Weights of a small contrastive audio-text model: text encoder norm rmsnorm.
Rows from block 7 of the audio encoder of a small contrastive audio-text model, named by matrix and row number. Rows with one number belong to one channel. Each number is 500 + 25 x the weight over its row's rms, rounded and kept within 0 to 999. All counts start at 0. Numbers have three digits each.
After each channel's rows are labels from the 100 clips, of 14976, where the channel reaches its highest value: "top examples" is what is common among them. Only what is clearly more common there than usual is listed. The data: songs of 200 made-up bird species, synthesised, often over outdoor noise. In brackets: how many of the 100, against the usual share in percent.
# convs1: grouped (4 groups) 3x3 conv (encoder.blocks.7.convs.1.weight, 224x56x3x3, standardized in use, each kernel summed), inputs within the group 0-55
# convs2: expand pointwise conv (encoder.blocks.7.convs.2.weight, 448x224x1x1, standardized in use, transposed), outputs 0-74

convs1.170:520508515472535500477523478465502508496482457466501445504504515518524510528462526485552436517517451472503521488496486487507479516520485518525479500518484506480516448479
convs2.170:444513505508466541486453473517509516489499461491486449478507505505475532499526466521517467477469531488521480480497500499513495501488466459497455508513510513469504504517466513496526504477506498473425484471505491496478523488479
top examples: buzz (38 vs 16.9); first syllable: steady whistle (35 vs 16.3); mains hum (31 vs 7.6)

convs1.46:508503510503494499514481473489499505509497497514518510522516490505470497482472512517455494499499485506499456454469436509522468512450437512464473455496448498499525477461
convs2.46:509437465507503526516510509497500470496486496493514584496466484468514503512464514460479505536559464500473504517501446527536489448519534524491517467526513477505476511487492504488499458533498472512497511456500514508523516475500
top examples: click (53 vs 15.3); fast repeats (49 vs 22.9); first syllable: click (49 vs 5.5)

convs1.8:477470473483488455486507505485488474508473497478482486538486541460533481490550486485489454469457473448462493487491505498475471476472495493512517485480519473472471473486
convs2.8:478528479480560469482510484467532486486499514511477491540480494492497482458509502477531487486504506508525555502502484478464577495477487494495506498452465485534503535501566503527505505488454498474513475508498487483487469499553
top examples: clipping (52 vs 7.9); text has "clipped" (52 vs 7.9); white noise (48 vs 7.6); rain (35 vs 14.5)

convs1.203:493504496572552505469490516468538534507510484516526475509529502500516537494484536508539466498545457471500542503497507517499498497492520539490475542487508522515477500519
convs2.203:472467504499490512497493476475464517429532454515476520495506512481440538512506506525520490466501519508507493498489496466548497520493501471511465475507502503487493470497484494513506483447545500457450501437513485477492511495486
top examples: mains hum (78 vs 7.6); upsweep (45 vs 21.9); first syllable: upsweep (36 vs 14.5)

convs1.161:498487503512495533512523459529506537509502502474472540525551515494473525530515493513510532496491466505526445526522529490526523426485530515510485502540481523515516505505
convs2.161:486487500523466550513493515465487523420497467491447495489485508501475566527500497514492498461477516498505500514480513485556494509500521496498494478510521506465486504470498531469527493501524487458450477399501471476511517525487
top examples: click (52 vs 15.3); fast repeats (46 vs 22.9); first syllable: click (46 vs 5.5)

convs1.168:525530524515504487451525482480491478461490474475489462486473523526500503513468489473477435524502466465466494493463479475514489528535491513524465486525481498480521462488
convs2.168:520493512478493543506493506559487520499521522484515477480516494552506463514505509544480526497483496487478481500499531516512492545450487496483500540497490517497550509501503489495462552511491510512524501522502516515455471453480
top examples: clipping (54 vs 7.9); text has "clipped" (54 vs 7.9); pink noise (38 vs 7); rain (35 vs 14.5)

convs1.205:537511530489480480458531490479476466454490485495479475470471523513478474503493480487474463529476470452461482482474480477491483536526487488516450475521476481489518491478
convs2.205:508511516485503520508500478534481550513517500471502464482517520525500453495522522561506519478462504519489454489494533502542503541453468451484506553481474538523526519528478495518472522496487509509516503521492511516450467504471
top examples: mains hum (41 vs 7.6)

convs1.120:473510497487485479492456503491488452482485481500500489484488417503510464474480492472471483503506528468464533480480481499467494532503464466491499495518496508476464441514
convs2.120:495484473501491479532509494490525459542466476497529517487480463477486487502446456471472537552506453504471493530531463516475496458509506502510533478513505459480497491500480479504484467518500458522497518496486529522504502489504
top examples: reverberation (97 vs 39.8); text has "room" (97 vs 39.8); text has "reverberant" (97 vs 39.8); upsweep (59 vs 21.9)

convs1.197:532525525506488475461527488465477472456498473486476467483468524520483485513477480482475452527485467462474485484462485486511476533532497509526455489523487479478523473484
convs2.197:503489542502494483516492498536523528474541515476511485485523543526506476490519485515485519492483506509478465497513531507514495527455484464431509525479469520495532525507496524501477510527513506506500492534515507517454471514457
top examples: rain (63 vs 14.5); thin (high-pass) (42 vs 12.2); text has "noise" (35 vs 14.7)

convs1.55:501519494499495514520473458489500509496514507513520509494517495494445524476465534497458514496518483505516453485489459515521460521456465515478483466492429509529521477464
convs2.55:510517460511483525537510504487575477497478489490517534488469481469506504519477495469463502540547479451484501518493468525530495464522539518530516475524518481517497462463483455471464455533476476523511514481504515506521512473491
top examples: reverberation (69 vs 39.8); text has "room" (69 vs 39.8); text has "reverberant" (69 vs 39.8); click (49 vs 15.3)

convs1.204:541527537496492477465538483485475484470474477484483473477480539530487488520466492479489459540490482478482492484471480482512483545544484509529477480537481479481529476481
convs2.204:537511507511507507538485514518521520501493520481523483483508512525526440525499501546516501523517491500483454498481533509471507526433505462498493557488478514511514496501496511521456530489468507494519527536540522496454449513458
top examples: pink noise (51 vs 7); clipping (34 vs 7.9); rain (34 vs 14.5); text has "clipped" (34 vs 7.9)

convs1.121:505476478449502457467476492499487498471447480503495464512456543498497482534510520481488462495483477490485486469479489434532466470503481505479510504481471490496522517468
convs2.121:455454496508486548483488514506421515484498496501470463512521502500484527509514525509492467470503524473495510492467515461548510512494520504541456507511494511523491489507517519468532503467516495437446478470495482497505521504502
top examples: upsweep (49 vs 21.9); first syllable: upsweep (46 vs 14.5)

convs1.31:497508479509488505509492463497490507456506495528520489445507456467454514479444524512473492506518473500513489481478484505523465516478476513490479499497410509514511475484
convs2.31:519486496466455497539518496523509486549516478504507493479489521506498516501484492496525504543554514515494497517560508510481490492503547502493510480478497511442490452519463519481564484507527489522511566541500523528501477513502
top examples: white noise (50 vs 7.6); clipping (47 vs 7.9); text has "clipped" (47 vs 7.9); rain (41 vs 14.5)

convs1.196:521532502560568503455524518473491520492510484511524460478515501500517508478459513515545464520516434480504528538496519507495490521521505521497474521493498486494495488508
convs2.196:454498523476484568481484495490508514484540438514488491495528501490440568502513502524494489493500522498493515501487522496548500519492508483524448488500493505449470495496489500478543494488487491505424518467502488490493513497507
top examples: mains hum (41 vs 7.6); clipping (34 vs 7.9); text has "clipped" (34 vs 7.9)

convs1.49:508490500490502495497501537514502501481501493508523509489501501498541503508548505522499491486497503490502465489513441500507427483477462515454497413500442472514507498509
convs2.49:442526490491557462474465504465501500461497513540472495542495490488497506442508508480516461489528502512520540493490504473474542506485495509510479495456478495539492507447557519520478508469458507469507470495495471465492488481537
top examples: first syllable: upsweep (34 vs 14.5)

convs1.164:522470474471486465480520513503482528504500476483467479494485550483514499543495492504494476476480492461500482503480480446535469459468493541469478469494461473477533525482
convs2.164:453467492516476543488503512495467507447506485489490506503500504481478577513505535521510480474480513458502513490470518468570500528497482499528445492504513525504496470512506548460526494454534498471455479470484466475497532504481
top examples: fast repeats (47 vs 22.9); click (44 vs 15.3); first syllable: click (39 vs 5.5)

convs1.199:531532538512518473461534488467471495455503482503487470479473533527484493516481508477492455529484464458490497482468475474507483528536490512527463489529475480476524480480
convs2.199:494490511474499459503499482571507521505536501467510481481540517510494487467516474530507495495502511504509459486506547505507499535443486453486503532487459523508553482533480478499471528510514519513507494533517510510463470488457
top examples: text has "over" (88 vs 56.6); thin (high-pass) (85 vs 12.2); rain (62 vs 14.5)

convs1.30:486473497502497487495469506492494499487507491499499497482488494514513496504487503509490488513476499486473452482513417480492439485485428485456481456482432494503500486487
convs2.30:512481459486488537542512503492537456509471491496532520495483478476506502508453473458458519517540456450473498520513452537519487447515513515500522476519517472492493512507500511490514464514481456529519521488484516519515510488502
top examples: reverberation (71 vs 39.8); text has "reverberant" (71 vs 39.8); text has "room" (71 vs 39.8); click (40 vs 15.3)

convs1.221:492512498568560489453495533481503515499526472501526492470524490494525520488462529501532461491528435460473525516487520504493516507500539503508475515489512505515507506521
convs2.221:453474515508482546485478494491493500434503454504484488502500495527441556514509493522511480494505519503498504511442493475555499514493494464531458494506515527473496502488503519490532486478512492467389465476499483493504515484495
top examples: mains hum (61 vs 7.6)

convs1.53:513491516511517507520508496511515513481520519527520503472526491494486523493487514520482486531496497489519435478479443507524454506488435520445472429517494510508509499483
convs2.53:462502518517507496454465544481514477485507528529470495543507525508529501475521519492517447503519518492523528460500515464493487504513520540500479507494514508494480479493509513487512502475460516480470463496530447453520515494492
top examples: click (39 vs 15.3); first syllable: click (33 vs 5.5)

convs1.111:484496510476464470477483472515494501538508454527505486473482483496481411502474499497484496474445513482475443481506506494506520518451523512503474488479497490506482496479
convs2.111:494532476475527495484505468488525510490517501488470473522466498476486495502518525505524508490476516524516536515482509470492565510471468478501492515438448496511519526510538486556521523477510500467506505485478497499471462519541
top examples: clipping (70 vs 7.9); text has "clipped" (70 vs 7.9); reverberation (69 vs 39.8); text has "reverberant" (69 vs 39.8)

convs1.185:504502496558528512442499524481508536514523485518524494529518499499522496497464539517561478499514452485514565505510487504538497503497536516501468534499498531495495519492
convs2.185:447476494494472539495491483465510526466515457522479474484502481483444556501507529506510489501444516521490486504482490469560496511486489485551465487503512531494499509512501498501547497451489496471398480448510500485487506515497
top examples: mains hum (91 vs 7.6)

convs1.118:494495503478519469514510457515506521509504474518510476503494546504447516551509537508465514511507507456476502504476494473521479504498503453469506512456498482455448474459
convs2.118:481464520522463510495493511505471498475529488503482498519520508491482551509519486510502497500511515464494521509465499479557504504502518505543483497497500529523514475505516542462522503439531513477458483413491477491505522495493
top examples: first syllable: upsweep (39 vs 14.5)

convs1.192:518528519444487483478521478456474480495458463460480453511484522525491490522465481485510455523482455472484476487485488486508469517522467519514488484523481489485522466490
convs2.192:502486494517487499467508483493460517469507484485479476467490500506480515470494501551524465468449545464524454485482521482466492524481421459480465524488490498474523472502482512504513506470481497467493471505504486478455489471505
top examples: thin (high-pass) (51 vs 12.2); rain (46 vs 14.5)

convs1.108:530508521452484471444500493486489503527504488497482496476523482518482423510479501528484518467438492504463453482513522487515510503468506500542517468500529496478501488498
convs2.108:466537491490521455488522470472528512480510503485476472512474505480487507508513490488517495501488502542518530514502501471489556508480456481527496511444457492501516545494537497563538521476506501469508474485480504495473466517530
top examples: clipping (58 vs 7.9); text has "clipped" (58 vs 7.9); white noise (28 vs 7.6)

convs1.186:528526525447488480471515479452480483485462462465482449504478515518499488518471483485505450522477454471482475487478489482504465524521475515510484485518483489485515463485
convs2.186:484459502474483494475507479487493510467485487489488431465496494508477520459510507537527472447423547520532469490468514482495487525482424459458477516487492511509492532529476500476459505480496498483503454494507483490457493463498
top examples: thin (high-pass) (42 vs 12.2); first syllable: steady whistle (38 vs 16.3); mains hum (30 vs 7.6)

convs1.4:513520494520491490530512451489510511495536518530520527503544469468436518469434540514506485508503487486526510491467506523521484521482507523502490496517438508522528500495
convs2.4:419491521522456542511479494511500483472518490508483491525530525505486540514520511497504479508516514471498536489520512473509496511503525520514458464483511534506500508502522487484529526492512500466470507458496475455517511460503
top examples: first syllable: click (28 vs 5.5)

convs1.1:511507501515506506509507512510508505488513510513516508479509507502509510490504512524489495515502498506510436470489426505508432505491415510446494428499492503510506494490
convs2.1:497510502502529526448449529471492490453511537552473499536512505502520483433511543467522484458535525515521533461483518468500523494494511518480471498486495506541465486464536502505490487468424518476508433519518444450506505470504
top examples: reverberation (77 vs 39.8); text has "reverberant" (77 vs 39.8); text has "room" (77 vs 39.8); click (38 vs 15.3)

convs1.165:477499476440502475479503457523490540510506472508496489511486545477475503551522533496439469518486500464495493472472491456546453479499497482478502509505499489500490500480
convs2.165:473497516551456522469504511499494519505522496500471529518517506495483542516514519521501473484508518457474524499479519469538502518507514511540481501498510521491507462488517533497500498484506506482476464428489457459513526525478
top examples: upsweep (44 vs 21.9); first syllable: upsweep (43 vs 14.5)

convs1.206:525535527442495487489526478460488485496458463454482452512492525523499487528470476482514458524481459480494476486493493487512468522524465525521499482526482491494524468489
convs2.206:485496512491506498471509486470484508471487486491478481471495498511473544487500506529511465439469540504528457484472505476492495519479436461500468512487472478473523502524485517495475498476485485459494454508495486489457490488505
top examples: rain (42 vs 14.5); thin (high-pass) (36 vs 12.2)

convs1.174:531527534507502480454525488472488485464489472491490465489467531525502497511480491481494443535500463461473483491461480481518488533530498511535456489529491486480528469483
convs2.174:532478528499481488526489488545523526488514525465506522490542531555512491508508521516498521487497500504496475491497551500487493518440503479465509546503468499484543552471495527521464513525476504510511496563522501509464469500457
top examples: clipping (56 vs 7.9); text has "clipped" (56 vs 7.9); pink noise (43 vs 7); white noise (25 vs 7.6)